{"model": "class-conditioned spectrogram diffusion model", "dataset": "songs of 200 made-up bird species, synthesised, often over outdoor noise", "train_examples": 39062, "n_mels": 64, "hop_length": 160, "input": "log_mel", "spec_augment": false, "win_length": 400, "conditioning": "class", "arch": "dit", "objective": "v", "cond_dim": 192, "targets": ["first syllable"], "num_classes": 9, "cond_dropout": 0.1, "norm": "layernorm", "activation": "gelu", "mlp_ratio": 4, "head_dim": 16, "fused_qkv": false, "qk_norm": true, "inner_norm": false, "moe": "soft", "kv_group_size": 2, "num_experts": 8, "moe_every": 2, "expert_mlp_ratio": 0.5, "slots_per_expert": 1, "shared_expert": false, "patch_size": [16, 4], "layers": 6, "width": 320, "positions": "rope", "optimizer": "normuon", "muon_scale": "match_rms_adamw", "lr": 0.0021, "momentum": 0.98, "nesterov": true, "orthogonalizer": "newton_schulz_5", "adamw_lr_other_params": 0.0008, "grad_clip": 1.0, "steps": 11300, "batch_size": 256, "epochs": 74.1, "lr_schedule": "cosine", "final_lr_fraction": 0.1, "warmup_steps": 330, "weight_decay": 0.2, "adamw_weight_decay_other_params": 0.05}
Rows from block 2, named by matrix and row number. Rows with one number belong to one neuron. Each number is 500 + 25 x the weight over the matrix's rms, rounded and kept within 0 to 999. All counts start at 0. Numbers have three digits each.
# fc1: MLP up (model.blocks.2.mlp.fc1.weight, 1280x320), inputs 0-79
# fc2: MLP down (model.blocks.2.mlp.fc2.weight, 320x1280, transposed), outputs 0-79
fc1.541:495505499492495498510511489508472536510520503483494502549528517471506483508503503503511488499511504512496532501491498511471518525469471505474509508524508477503499496465500482509498479503445496504506487480484497496476499556482499462490473488
fc2.541:485512502497512459537473496521478541445473493508492451508511532466497559487522513426522527512484514518492502526495511532506468513549523495497469478493504456476502495468475470499491510505513494537493496504540493521479533526504533480461504507
fc1.543:505496516512507492512502533514482516490508492508462491571491515513489505480488501527496495499484520505533517524450473510501502487449526504524446509493505518501470487510504504504496491470483501502487513490511506501475542479457550494487500498
fc2.543:500503513467476493544479502501496469532499514506537491539455492511481511475499464478505516511512543495474501526526464481528490455519475500506449514478496486500487495454488519505476501540517497482503517527481504490536468505503588468516462527
fc1.544:510492493486498506485482512508467481482474452501520500529518483517522496461489502497519486504488481487516506484546511498515489500508508504479439533527506506472466526497491485521516503532505454469513522496486491479467521469463487482500445505
fc2.544:462517485473494498491514516576516490520527500515491467489503446524472495467510524512509408468503523477507523500455517543480576567496489524526447493451548473501514490578479499512555532424482515564573502480496516477457465507473515516530509477
fc1.545:530501515433557504475432460473538512474504460420466494512510502414518519572484545503529509519531496482541469466496532521513503516509496497535521481524524475522508553509477545509524497441527562487464520464489480525509481486491451463471526489
fc2.545:548494482496538560514518503491518513515453462453457472495501507463517508462491513523515494502510465499521519557514490558469500448490440505450461487513486480491513528515502512488528521436530505493449444478507504464546479494476508461465504490
fc1.546:495512489518482462489489477510482464477509563498515507470494498468482472515488495483503504490503494477537538489525510451483515484493494519489516508501489487537491501519441484491468473467534523437503491501503476518507446493524471485492483494
fc2.546:488488513506474516520514507489487524511451521511472515508517498467501482519480482471508509499505532501481479516498505494456486506487486486508528486528502506435460494497581506508491535497482515465497519483462481517487564477517493507472494509
fc1.547:522441541490520510538506490505493521516520473429481546485501507505524483524514430467497452489517483489481513515477532490495582525490509518511518515496435504501500488457497513499496447492477503493553498568523498524467527513490483493429486525
fc2.547:426435449515491512517453515513485509480497508594482463506497492511497512514493559492474443499500481485493506547481524490501399496490480503496519506469410502512496474523495498522495448513498506503591461417440487522487498520514457475444504495
fc1.548:508506497527555500508506488465501506446506470523505510481538484470517503526515513468499514529484521499469470526484498501516498516519483508479555495484517498514528484461494539507522493521502530553501493512498482500439503558515527512503519495
fc2.548:502491489507447493523495502516468486524498463523466498511527505479500499548513506482485496493531532507517532493515466511522485494492510511503520485501480513509523512475490463525511519485505496547480544510510532511470482499501522509489516520
fc1.549:460507501460478521520492469503461454504462463454517512503489480464557488518467482507515474495473534525510454512503498487516489465500507468485538463482508454480475467506531545479433483548475533544506553509443553516497543539456514494466498484
fc2.549:487516524557566545468474506531515518496457506518476517492539526517541523498515487514487505512482427501441508513506531478541483469517538477532495512489504513569487522471501499560450504520517473542505513504447532510469490474545507429530513489
fc1.550:487490489532552502501552502504502500533476473525525491491485495507512472530464529499436474503507516499490495461490479520486509497555471486485485516494496500500536500533538552518495493497432466528498508508512528476451490487519489514496514457
fc2.550:475492499504478504523494470503486491488536494467481489490479505491502501499507504519475491485489512505535516523479493498455490507478504504488489485505492520512494491487487496531480498519500517526490508501509470493490485505492502510493470525
fc1.551:478488493505514521491563489493500458512478505516503488502537500494488519491444516511518495510539445515543483464507505511558507531503519484496501494495473477518467509478491504489465471500561543484502521515447505521512498528517491533500541462
fc2.551:521496485484489517477534466510515504533521460514455490501510454524504504471503489498498485505504503472512494485440488489519502530514490522459523481509470503486484499473531498526551483510465477469496480503519523515498525487521501481513466483
fc1.552:477498498464500484519476504483473510564501494470489533505493480521493503509511433480529518494500495492514501524492502485493389486497495493512507489466502502494510501438505527494503454482492501506528470495429480499470486486477559495527491515
fc2.552:549523503474503512535495525468490512474479495489518452515493494516503496521508538476518514466496469510496493480513493512485596510498480527517498464486497506489492493512497498499481477522481486534539521504554499518519505511487530506539478495
fc1.553:504498501529525504541522507494499536498484525515529503507545490509472505505580495462498496496539511497519493496490520479492509473503492515480521551507515486468497500521446522506481508519536511516520524524526483493506531497497510533496490455
fc2.553:498497495509484521486491527503498505486514495503506501496548457506469518488537508511481506493502517504507504530539499524540487495484503522474508455488495477532480498508544473479493537463483485513498469512518509516479463469508497539488513496
fc1.554:470524529489493478507496482494512522519511494541485516473491479497507505501529479463466497491525496483485500501503547508482499507515540563480507484542492488475547517552505492506473467509489513486489464457539523488497484504514507496479488506
fc2.554:514511495474501498471480504493513518499472519492515497491499513494504503487489496517480460514477519495493500503489540505489518487493478466506536492526505532476526480483509497502503484522468492502488531499503487484545517514491489499505458459
fc1.555:516506523589501506522547460489557500513497521502526507505483511485488500536509494469504536483515488517469493491441516559485510502482478518518491467549501498512485497477567515532528501526494466490462539502492537493510532472442534570492515511
fc2.555:484510489524476536511498466492505518512488514473502488507468469506436527498488518495477500509498511502521485490517513496556505458531484495527483516520524514488513515505481469486493502473522454475515520486509503529495554482530498494523462455
fc1.556:516521488461524505496452478448525482533515518476508511500480532490471514484514465472511487498514484536510501512531453514548487493520498479505483490496485541491510475530525517515500513514501502493511520484472529485480504491509485505520531469
fc2.556:540498516475486497489554510509500474468532510469471503504526467504474481490488539476474528489501481491531496491482461488491486522458541510489499485501478519502493535520499501510460496451493502466526506523501497510454510502482524487486493512
fc1.557:490487515490418461491527591536521503512514444502510505497509532500491509505469514481499493454496477432497513472469548479523503474485536500509520474500488481496498422523526506482472506456462567503500418532508485560527473484506497497479512486
fc2.557:494488513501421483499497502528539506544455539523462516499448520481480502503539495501481482451493472542508483475490500473524504459502512485506510520491524520516506486534502501479505513490448544506478504502519526495486470512532498547499489488
fc1.558:504490500454560496531521498513493481504466452512522456517462518500453453493505502514510482493501528522434490501510511553478520537479489514484496501498513507512495513466489452494501544494529462481496507530485465483518502469526513489534531491
fc2.558:493502501502472495482521507470507494527515475500483502495458499486440529499504496510491493484510514502552533481476482451535496536505520473475497482497524514501494511498510535504519527468487549488504510451524495504519483489530474495526488518
fc1.559:514481481477514503498527487517495495488492487512484516459484496516481505512492460513493460498501513529506477526477525488500495483495515508471493479483528486498512472499476497487483497519492544532497480498474486524495505481480467513515474518
fc2.559:478475503487494470514505499526514507470526483485498521495462512478477491517487519495498443485503511501497517497518507482514524495511524500513480506499534472469510502490552500523490478510493482499488529491502516491500493493474522518523516465
fc1.560:570491507493541492516558509548517493502502490461494540487468540495495526535486491510486491530492506530514476519488528550492501514494478509507469522482477502510500555559486537496454462508525504495502455435510531528512476483484510512501529500
fc2.560:463494479503496505490469473498502501518486497508494466447480486481497479490467544494488520509502483457533496486466479516497497514528514476483495492481499492502474498495476513520475447490486509515469533568534494508486526465510508488436510499
fc1.561:533435472487496526470463501461483498535503500472494470508491483512499501503510501497520523501508502531509515561492493504496589505508488527519491565479505498494499506499522520510460432480475502511480488485515484497487491485478555488492503478
fc2.561:499402585505503488480482491509494480496494484442540499481497486530503489514487466507519539501494506522511473478505470542495378505502491443518481600502501497493483491500491492506501467509540499518462485484433502508513519495483540482491488519
fc1.562:492495502490514524480488469524463543536445472489525505471492476488471490507475510517536507515523533469488515486474492492503492508477509514540524488519483492488462483500480524459520497491512545493465492494507526506519512477459472509494512489
fc2.562:498499488499502507490488536505498498444520488516489504491492458477488527506481525551489514486512507497503498515491492456491485508508518492523498493504493468500480476468524493481486488466501493488505494523499467485490492501493493486497513484
fc1.564:523517497531515528518511408544513468491502444474493467534506466537469435426574500514499507515495553568495467477490462519480491500506507491503473481539474478488523453474519503518475468518494488455505501469533496507520477532509506530494454466
fc2.564:558466534467520474482560496536535532518482590522496489493539529512497504481466509501571463481477489508489468512517495484466512453515460542455476465453498440509503478480510491565489532453522539496461479485504436477453493514510516469499467490
fc1.565:472503510466527465475437493478490489523503474504499483506482482527487518518515501443569506522452503536512476475500489509452486455490516500484524485565502501499472509531481522500456486468469520473499480499464525481474511467518461499496479488
fc2.565:513494486538497521471480499450490512462505494491491514483509484498518559530513519496517503463497500430499531510491507560499523515458486504490474502492514518506462490516543495489498503502523447454450523499474506500534536449534482479480516506
fc1.566:529490550536486520561489466544469498531491509470492536454503505525462488504528450462502440503505490514525490496508531514485490518507531523495515520503533535547514522474478487536543437453518481499473556495458507516544504478533526489522510525
fc2.566:460494481484487543533499504490511483485504526508524477485516477504489491507535513500485472537492468507487497514495488535502492480485485475469497501499498481514507482510497549510488484498494490511472479498537479495501520485514504512503488515
fc1.568:541507464536528444528483477502555455470534548498410483497471492498516531476538511462456484487507448481543499550585483523498531490522529491502484467494479496481517494527538533525504491491509489444535513435503504433449484479528497549495541483
fc2.568:535496509501490538491508536511504545479460465481505483512535537483481551486462465526502490549494484486514529484495478544503528463525577505484532515511497485524529513530512504469510499437520448534511479512514515561550509487474516560514485460
fc1.569:466498500500543516492481491505511486505509537533491510523506495520490521470506471480505483502514484474480486487503490504474508532490495508497538492501483464482496531475495506497500497489505511490508487487485496467526482524491525498506585479
fc2.569:498500491475463488503500490506508500485483534489527495511498524522470486518478499520511481540483516505500502479533482486523505515518470490527517517523508472476503486495488534501491510497503492504522525492507496513516503500520496511503445519
fc1.570:479498499496489530493483504504515524503487498519500484484484484516512502514538461506515473474508498490578508518484489477506470488496496495475535543476503461511495507497510511507526533506461531485497512492502480489517501473514495505496477501
fc2.570:499497480505502510485507512496540513496523509512500501521479529508483487509505540449489483495506504495466511505508464486481526492527528525485495457475504494500500504500463516506481482500496506518509491514505496503525493498514526504502493540
fc1.571:512537474518533480508507456530520482518518509479489551494505499534492492503505477497486518470528453497449497520455504504485521496476496489522522507530536510487521486483466523498498496476472482422436545530477489490522545478475487483522494514
fc2.571:513516514490499527495507481462500498503504509488486499518518549528510525492510514504484500508483502493495503496492491497492515513526503513518498549515547503493518521500521524463479494485503516482507479491489485483533509511491498519547491511
fc1.572:483499504516480516481518448528493528477510499520521510530508525501523485498517498526526505496511484521472503470498479509493501475526537494477502505535478489479490496460538508517459494458504494505483510517491518514482509481534522484495481472
fc2.572:487524507509508495520518559490473516507446523530462479494504475494500520494495509481520506485509463526514491500509496505508510523475466474501511465469517507517487493501464487513508521540476497485510500489488494493463516480510487483460530520
fc1.573:502490486488499510565532497455481466444508508430546504489533527512485502529501497496435479523464528501481472525462501460472467557490492499485467502521458480511503493528480514480418472540510498508530442504452519506463498494482503507496494463
fc2.573:505500532517508489518504460492479479471516511503523509490485543471503502475512497513460486518494462572482497486486505532484487516533476513419517511550468516487474512471502463504491501475498509493503463499459519493473520495510510527517482490
fc1.574:494494494535462502504467482480559527485504524499496487526501491531509500514536499474495509474469453483470505496471527505504499482499485511504524513501515458517505495488518456507520493501489505504494523492489451527515513520490494510489505494
fc2.574:497507513509549490478497506511537518497485518500521507514488490531479500513496491499483489456503469513526479499527526503525496515500470503510501495486475472465495474486496546486528504505480486520489485520509526471504517486526501512512478530
fc1.575:495504483503508482532513492533535477486541489473552520541533484500495527531504535457449512507505515503493493478528525493527507498488530518528502499477506472524492470469518530458466486464519512471535481495471511488471465518492467498503520518
fc2.575:459502534486524506467473514486529530519504502524510463515511534477481531483539471438479520484492548502528520521494498498496501483481510498507515469468459496531473462505495469487574508492509481507546507477469498489498506537513467506592527531
fc1.576:521493506496512457473484490520497472457542479490510503490526489515564442433504490480542465464486517510503542505489553516530493522484524494538490473452500487492532484510569491452490516501503522542515495515470499539486477506507508550490532524
fc2.576:502505504551544548543506498499477498559533437466489504514491484527509465552505512492535512556494478507458487495546464483463496422539501491490508509518495496457511463517524458513472496516510491467496523516469521522455488509476485499482524500
fc1.577:497477484508502504464538485528450489476489491494517498498464506520466495490488528477483503491494494499491498493482533505507485463487540490503536513511483455465513527502506473458486496487441500482508536521498527446528501486518459486501462479
fc2.577:495500501547515502503505434507455499511529487491521503483486508494503463490469514506478484486460503487505489493520480520547523494548501497529490514516519473483507482510543502438493510507574511473525490484513473521549493482482502449512510504
fc1.578:496483513505477466508488513516468514556533449503525509534493533487521543449439508527487497530518496462477537463496485537532472480496474496519594501497473503478495437515585482443474483503436544506488460535493490473533467514509503513494478469
fc2.578:502507499520446514453457507534510529519523534514471506437490520451491527536533499492518487425503507514528483481555560493522495440532526508531453496494524464492563478484540477522498498531466569480467533482504515492484471443521505539513454469
fc1.579:500516482512482474513507495482499554504463475501525503493546501514527477511464499490461508497488522548511476517539524457490485468536505488504454479521489503487449476519495506481499514493484505481528472481477536502469503520496493497505483485
fc2.579:488499487538540545518539502494478479495561496511437495503492472512472538526506514555533507524499511516512510518532484524486492511474477495480497524494492490506495486493499519519502511500533536455502547513499485514476514507475489495488488481
fc1.580:514502481461503465525493441472488500462459563507509509467495465449460501495531529453489498499483608510468517504498507460530503421474474459512517502484488463520498538506518501448498494428507436463522522512460510510478524439539541475475451516
fc2.580:538509504581553555530484499505507507510461510516457513521504521542483546454486526492547490447488475519505476510526473475512508483461467484464496490530492506599535448501482429503493486494489485509506492499505548542495492525541464489502469484
fc1.581:508496498511487522483488530494514519598532521496463501519468483478446507540459495525521514483518521481551517504552470521494497516516518494489539500499499532496513510476498494500521462493488525519532511495503510534518497490490528500503529509
fc2.581:532502483511481502507530491474516474486517520481536523503491557476479433502500511515519479534519536518514468533510457511512496491511468497488494514499511501464541547537507508502487481489516498519476508508514474488505525509497510476479507516
fc1.582:487505502467468536516516527486517494516538517485495521538505511527487510533480503501489512473511486485484458494503512497510483511517507480526544491479498488543483469552467515550498520489487543483493473493497473531450516440467460485502526481
fc2.582:493494509489523484497496552508512511522499563496519506552506545510489509497473499493495491515494496494462544490555520498515499504506496493482523508500511482561498473495528557545499518508500484510483506497483525504533486488475497475490505530
fc1.583:479499494456493518476530479526490499476545505523500498523469489508543498448504528480487528492501474513530480456483499539525502535457496486511523514543480533503526478523508513544496480522476500550509496539489459533531532479530480554514494533
fc2.583:506497512531519490498500497477488451475476504517505489497461537498524498513496488517534515505477499517471493485520491478466497475477512489516467537504518513471491487518499482504525509485503476511512522466487516483453557529489484482494498501
fc1.584:506513507495534452525513507489508503514498506551513497517442500507501506515497473503493483491514533557514501484505517485516505494496506497511517531503503504492476477492515534491479518533524492517525484474505489484490504490529494496499493492
fc2.584:494508485543470482449503520453536513508457530495524496530482518493508514524494473502478507504506508527468496492506495515495484542489482491511501460495489499508476478530480457504501504478499511529490504510513494521457474542518487481497556476
fc1.585:515528527513501503499498481502504510547502506471502514474484491520465523481507526479465489499523495504488493535493518502509506517500534557502521514510432451507516527478518494496525564505479494483531517452503511518495490482515519530491478531
fc2.585:509521484490494494501532485506523503508526512484494503492503555513497509491498482500495498488496511489513514549510475481497519512498499494512522509512476487497494525494519531481497490492492501474489463502470482506511518501516505505484477459
fc1.586:542501538494503448525478479484522493565516525513488510501499467492501461506526498469497533487478494519478519475454543499541514471477515489525493493498511502506517504518481492438538518528491495471523513498479533495496486462501516518490527496
fc2.586:519507495460467520563469506497507481508501514504511513469490403499524499484442508482509499500467481510507487507557532504566490494517530506482530505515503471498505510469502451527514510514475536527475568529493487481527492496522520532495476478
fc1.587:499488528490525534496511477509478515503498467500507466498488508496484486503529497514528504514487515513542521489501516556485505494466508502485440472476510481518518456474518497507498482552516492473473502510501514478522493526502505523478515475
fc2.587:485492468500450472508524528497483520494465505482482497482500489501498493516519483505506510504504528510475468513486501513518519491529485499459493495469527484462539525532482508447518481455504487481484505474500484495499503518457527546466508523
fc1.588:494500499525528488515509546495477518546524482510483509499440507507490494489463497488480506518489491502511487527537530475480499494499497502526489514528492533486486510520558515533523514461484512547484516490483474475487496501487497475484503487
fc2.588:538502487519503520484498487461502524503478529532501497516494505486514522496475543531509487503495475470491472530502476485515514492516463496482509507554487510490486482478532513503511455490523510493483484489501504490496518492504528520519527457
fc1.589:451492503466491511509545506493496482524497487524483546500502520535475510510509502473533565488484474496505515508475485504461450507503507482492511548510491521531516495477497514519492518491526507499481466563498494491475521491505511512528515498
fc2.589:523499479494503499534529468500477479490483488495491466513520497489481475510526502507537553484504499510493511512511501503528529483492502517500496515509477496528526510486486517507475530497468489485492500474508513497525518486476531491479474483
fc1.590:511478493555526438507498486492508505497506533514517490514512530489492501494480488492489537477511545496494518502494486490469484496462516494515536500502518473526463515525505477548509519497465487474502496515510522534522478512464503513493535496
fc2.590:503510510500488507508517539520479477470537483537508466486494499492502497473512501526470495513492483511446513509511451493566477510487494477501522502536492495526495516524534503517511514496527490478525479500512522484463513514475488510524517484
fc1.591:483517485521465511501453481458523472477480471509555484534470513513590521474498498535484480485502553471446526496505529510470511526489490488443523490523543455523502506483477480474497474492502484473477517487516562502454539493500479527504450517
fc2.591:431500512530491514527513482446502521506458523512555473512516501484418520474456504486480521548481502527502466479511505492499486439473516488514510511465476485487504494506511482524514530547474468498540457504513497511492511498560479541531505451
fc1.592:503512546512504502556507478522470521559505495451470492463504497509478528494524538458469461487484506507497514521503550490514562494480563519524502525526583512517506493451533496503523527514489485467472488501487498507486494504492539505542500515
fc2.592:482492485509496486503497498470524478505461506538483539499504511496508481527512487490484450498500512494498509483493484510500434475500506469513488523515598510504493499538487498482478515479469496496485522477521475513508482512497521521520527476
fc1.593:505500499448519493515489504510493477476547507521497515485518493513537516469487478508477496467515543466443488496480496482526512477504536498490480543489496538504469479496547515513494509526483486507528485510503551471498498489527498488507500446
fc2.593:552487488461480496492493490504490510529490491458511518515499467507511474474458512465484474515487507451552521457508481497475501524492482508464468503533520533501494539507448492483478498464484503519468530461522468536503473487537492497481479520
fc1.594:518506524508503505494501469499514504524516481484455490459485512518537498523484495483505491511508513493477477483558509501533496542537473499536543484483488511492478511528542499488508502496505483547531511484503502537504475477483507505521520493
fc2.594:478501494526496468494488511495499525514467529498501490505500485486486495498486540517489529501488548505524496482446511494512492525499524481539514496495493514496505491478509507476486500504506501541503513514505494462495537489500523482514504503
fc1.595:493516508520500453509501517463562550511508498519514511489512592478467495492461520506482508522506508504513493516500506489508527557465521503539514491486499492537506546445492508455542522509513513506523499491483537534499512545453512458498542511
fc2.595:472512516510509556491521509515522548547415498567468463462498473470498488533487479512475513505496514491509519494483534518498483510561512472478507504468490443449490450471515530482536476522482461525517504498483498497502462537475483484512472465
fc1.596:514455536515491497537484497522463546493492500519487525505497472512508505521508487508483534501493482530519499531494493508509441523513449481489503472503507482502498507521502513488510523511527512539530511480519468466495522522468525525494501506
fc2.596:488474490520498505505492513514478502501504492510517487495501528513511495520507507494493518501491495474479493492483492490505524492477507485500509536505526488499492472508487500506489526489488494526501504489473497526484511519479484522462507504
fc1.597:527524494497528521526529478537545471469488455525515507520503525500482488579541505479537459472510503447536511479475545510538502511472526467452529517524490459540526510461536486483516522536518502538507493512494480455441514540543553484489456495
fc2.597:468506503551513507494477509482478542525514505499446514573510488474542551520539500526535515474508478509526534485474480477517514510470503492494548512484528528539509470524467515502516496493477498463508513505503494490560495427470457495516460485
fc1.598:516501515469494507542481521506488502511530493519493499502554503519522548504541523507499504505519521526524453494473499494510486468501474509495488504532500533530509488490481507536475449495518493466537494511511519519457483515518525527524485512
fc2.598:524488513483507506506501503520481523479499494495524494474512504522526457503501510523510498485514534495451537483511489509480482489502498495478506513508479525464496502503523470509515501479492510481463517489504518490464511500514514489473481498
fc1.599:484492489494506493527544470522509466475523524512485529493494520493454485492539492533475489505515509491498514512520536508494500492500531503541510512496479512477500500519489437460496478520576485514507526487476522431537477497508526513490521491
fc2.599:508502484462482519487478496515473554480523531538547507485488463493453479489506510462483499503517485501499543492494522549485516470505500491513515508520496502472497538488493461477499486498476516527524460494484484470501520476494527488535477491
fc1.600:480500494483510486527525529512509523485510483507477497480459519501489473441458474515465489493480509520519513473538487507488498478524497480480470506499514483491481511541519481467526513537459515499502498489489518485519522477469528474520505477
fc2.600:513489501481514497491512477479521486527508505464520485506479463543499523466512455508434489482494514549484476485505485490503477453462460501487511497532486500504495508480500518481494514484515450501484499461500511506510486495508517458504484517
fc1.601:590518472522497521466506518510497496484495501459473410500498529450489481509492498529511421485469513505488484495506518465511513501516503484526521362488430491518501503496496525503480503548467500486409500467462505524526495510502518489382486487
fc2.601:381513554471480485459491513452488495476479527519491605488495525524488504504523533501468416452505529526506548491481481527510478497498525522525517409490402513475505513529461506513490514488503484511467506579511460494500496493519493487420517507
fc1.602:448473489481507513487515466495521519490527520473505479509497533502551531501475487485524477459465470493534472493487509504462470529566475500491509514522510531486525524489513499481508476496484437505519472508509505508469545494511500542508533482
fc2.602:518502516485480484472505512516541513508479503497510501511491502512551473509481493495514484477494492475498486485495509485519493505455458496510505501458502500503512476529502495500530509474535537520486496500532496466473454481489515512486475513
fc1.603:513460469500490497518499511515498491489495502449515494510503479499496495505511495494498467518502506489483488452518494497487448517486445555527498462512579507500514490532503514501491484511507501505469495395467496514492507501474560504546495472
fc2.603:533447569506498499443492495455491491494490500498481550478491512523495498504497515503505434531507500504507504518493475495489565511503502420500490481508611504498492505477515508490510501503498511501432509631562493478494516489496542504575482516
fc1.604:508502500480511486526483524524456508540516521505467506473551459454500530517514505471507506442541513518485461527490475494554511480545536492519481511491496474484508512485504548562505503480473495525518500500516553552471526488537492484514484501
fc2.604:552487505446546509500516540470479470523462454508514487543522490455533475462516501473564500511487486547508481508481466485487504460556484513513514491491478500484507498505456447471513505511490486520498512504518516481500534487502504465482439500
fc1.605:525483512514512514526505502516485483487525525491463507498498479515491496488523528467506510493466552488486512523523495513480513491496540512507525484510488471498512519513471505491509497490545526491485504494496473536510495500489504496510522502
fc2.605:508509504541495481500483494508481475507496511496522491499507505499482546488507474541497506506493557489531465506474488504543505502509458497503498491484500499480502497452554474521518506525514506498496458484494493484498501478494480506509506482
fc1.606:461504469519508468515507488480476491538479506532503468489499512510543498492481456500483464501497451470459506486487484463491530529514463444503527462504493491499534505479532506486516455508491484510504526496515489514517534480530495512503517509
fc2.606:515508539534490543535531509503500501470515504521498526503489517518532510502462497504513467498476485500544489441518502550515486477506512576495499501497500524506496492505474498495513471485503482490526484487522485488478514485527499487525456478
fc1.607:496514498467529530558516462573501485562512481481415499523501519536522496498464568498520496480511483535529506512502462520505544542465526511480533508551478443490491443515471515488464438507530512486440510505530524489518470504460462487486523489
fc2.607:518483500484518518480547525438498519502497493468486487501442524486482485487486475492491492519499507520476487492481459505466496527489506475515497538536487480492458487587506538458501487492525479524518509497489539516525530532562472560512517513
fc1.608:514485556541475434516509497495480526479502511510528489466529528548491496492502520458511509414506511519535536501497474512468494543548482479522508498472542480512462504476566536484542490532505518489502517489500529471551544528431509505531512481
fc2.608:485497512530494490513503519539548507524534484517481482512524516546464494484499506516521521492510496506503491448506479472474469470566448464500484523507487525487548525530479476501523487454476548531494523507506454483527542513537522503497511469
fc1.609:427448513481535450504498487496475509485485513499496461481519512493526504524542553478512467503455456520513535503491538484509482502517500517468498494444458466497513534448479528511486487487497538501565463433409552484570497474510485516540494510
fc2.609:553477495520462499493477499534495498500505508428507529472488497503509497500506500503486449509511475469485517485487510489496507478534483428492515551514512477508460494505528476506483506508496496520564472539555519512511457493504493475555520479
fc1.610:463490509528486479488494499503482490503524482529495497486488509502507529507477536563481509482517519463503543492516480479505494509469463480505494529465470566520520482494499505487478460512528477490482495526498458486474507451539505504528526519
fc2.610:490503502512502492498490487533503512526545518480443485510487541471516476452484496455529511491512517450500476483466484508485494534493506507490488454479502482493493498466502512504483487490483501463483484504512483501507482514505502531485488517
fc1.611:501514527466513437512423477462494484488487444506539481506514542529522546525499509551525502510494466521502481463495527533548484474472507521493460539504518447515530541512500498514455484501516488537535459460470509477531515507500462458500463496
fc2.611:511482512538542496484497466541491529576511460523494503516452521517531509465505494512534481507489470527466512455445474461499510496524510553520522466464528539490459523531520460504456479484498521482468527451510442499420531474467536506473487484
fc1.612:486503476512492505512496488574489520506481490496510504555555477486514500548509504472459481517519459522508464509481518497461510447472528507519465512519523503496537503512480510488505495497444492488467466506517501471506499474468518536530508506
fc2.612:506502509478503505528512493524515482459469487495461497556513524510514424531483474507526493524505482485505472503494505523536488466506462502517485489507500526493474481511461498451464494477533553473464492514485488476539502509462509449495517515
fc1.614:491507502539485508532551501505490495488533461501528505456481495498510523510492483454497474505543525520469480485504480473485502538527463505472524490502499472522530499506487481522512557475475535503525513506495496491510509503492489491486528499
fc2.614:494490497489529506458500501537529513502463465514522507484528549474508514525522489500518477549496522508516446526496480514489513490517511527490562475464479532510491521535535530535537502519448498466529466492507490506504477479505482537512526553
fc1.615:515622547499513487541484513529512498512526505535485502483490505517512506533510540502472500487492509533498506500490538530510508516504531583486498516498429489488512512453489523498526499502495499498501531534420502519520490491518464521491490504
fc2.615:509662454499491510503509507530483494496514507482490486475487506497496475475512452502496490496493497516484517488496491532501505513496525411479505535510398509498495514520501488493507445498499524489481494446610441495507495526515493487503493485
fc1.616:500512493472488532499515504497503482472532500517505495508503495516507497502517482508487485515522501492442517477493501521508505506464523515505541507487519485479511498502435522485474510492484487515490487523516525459515494497505491486505491537
fc2.616:513510488502511513482508500510552510510487501493471524496483519525515531475506492495472495534493531543527479503498540497496507504492493522492512486519475499538499506519519482501479488496523475504497484506495509535501478517540553488501510493
fc1.617:491488469503519512499466516504481483491489523451503494506503499516492487497515505459524496513529502493499506518498502477446482466484432501509506495495516559499454501486493467476516475478511485501510490478517461503515488469500439487497505497
fc2.617:503505518498460476506609508505531497497531524592503511563552493500516503514477494480457497538504499479476510529506492511518473502484528511528524488520471540492460470488474502532521482581480492503501478555492538516486547474518484514480491485
fc1.618:511492501477519529520463507527507520577495502502469501448462534470490479520525472510530500529513460515500496508496475516539484510509485503497502487522507475493512485449517526492579527536521508495559500479471546530462482474491537523505515515
fc2.618:484518513523505495460476513487519548498472468527498506468498483469514506485471485493517513466492514495477550480521509484451498478507465473500529511467515515513524516520478490540556523492492492531486524510488506468509496475484460555497512504
fc1.619:535491509485483515486495478490474490438495487528474473527451484476473555529536476519510501524514472519490454520520529514539473453464472490491532533541520506487496529453462518503497474511502521516511513515510570508524479472487514512517493507
fc2.619:512491489489519478464468463487453497487490489476503494514496451534517449462505472487548488535487477467513527520509485495464516469487495514497514457519488494525510523524497493525467505530475536524494539487535494486498510464501490498486526440
fc1.620:491476527539485541545518479506554511523491490507483536486444486541508446458562520490500574418525498551530501533526482540478512535531505499541492503546484477487544487431470467517485523458510439493462527482519513531558476509473464490527483464
fc2.620:485514519452504494459511497498515530429465535502496518461534491508498500517497511502539449496495547522480517497472457534516508494513539504525540472509485525508433516498465460543484505509541535491503513516489447550430546496527521490491497474
fc1.621:532495486508501472495511493495543477534528479481540512510529520478477516512486550517449491528491511483497500494473477486547499479465522488499503490518497497451485502535487509511500509539476497470514519539471486528473470477510476498516496496
fc2.621:504498505488482526492531446508465502488496473541503508544546452471470465514500517537470502481492503507514490478480498484499502469497496489508513547510484501487465533498477496508553477507495516478499488512451518485523552490499486486538477434
fc1.622:482501516534479530503486480489489496471533481510511507494518517492501430460473495525476517467468493552485457533490499548472488494498508493497450525526498498498467538496535511532469507481474534489514509496502484556486480467453489527497492512
fc2.622:509494523513500479522499470484450478525551520527460496489482474475470487441471471522529497474477487483519528521484486456512491485508475521476511490502483508490547512476475509470531502512568520484507503508493445529490447476446488542502524475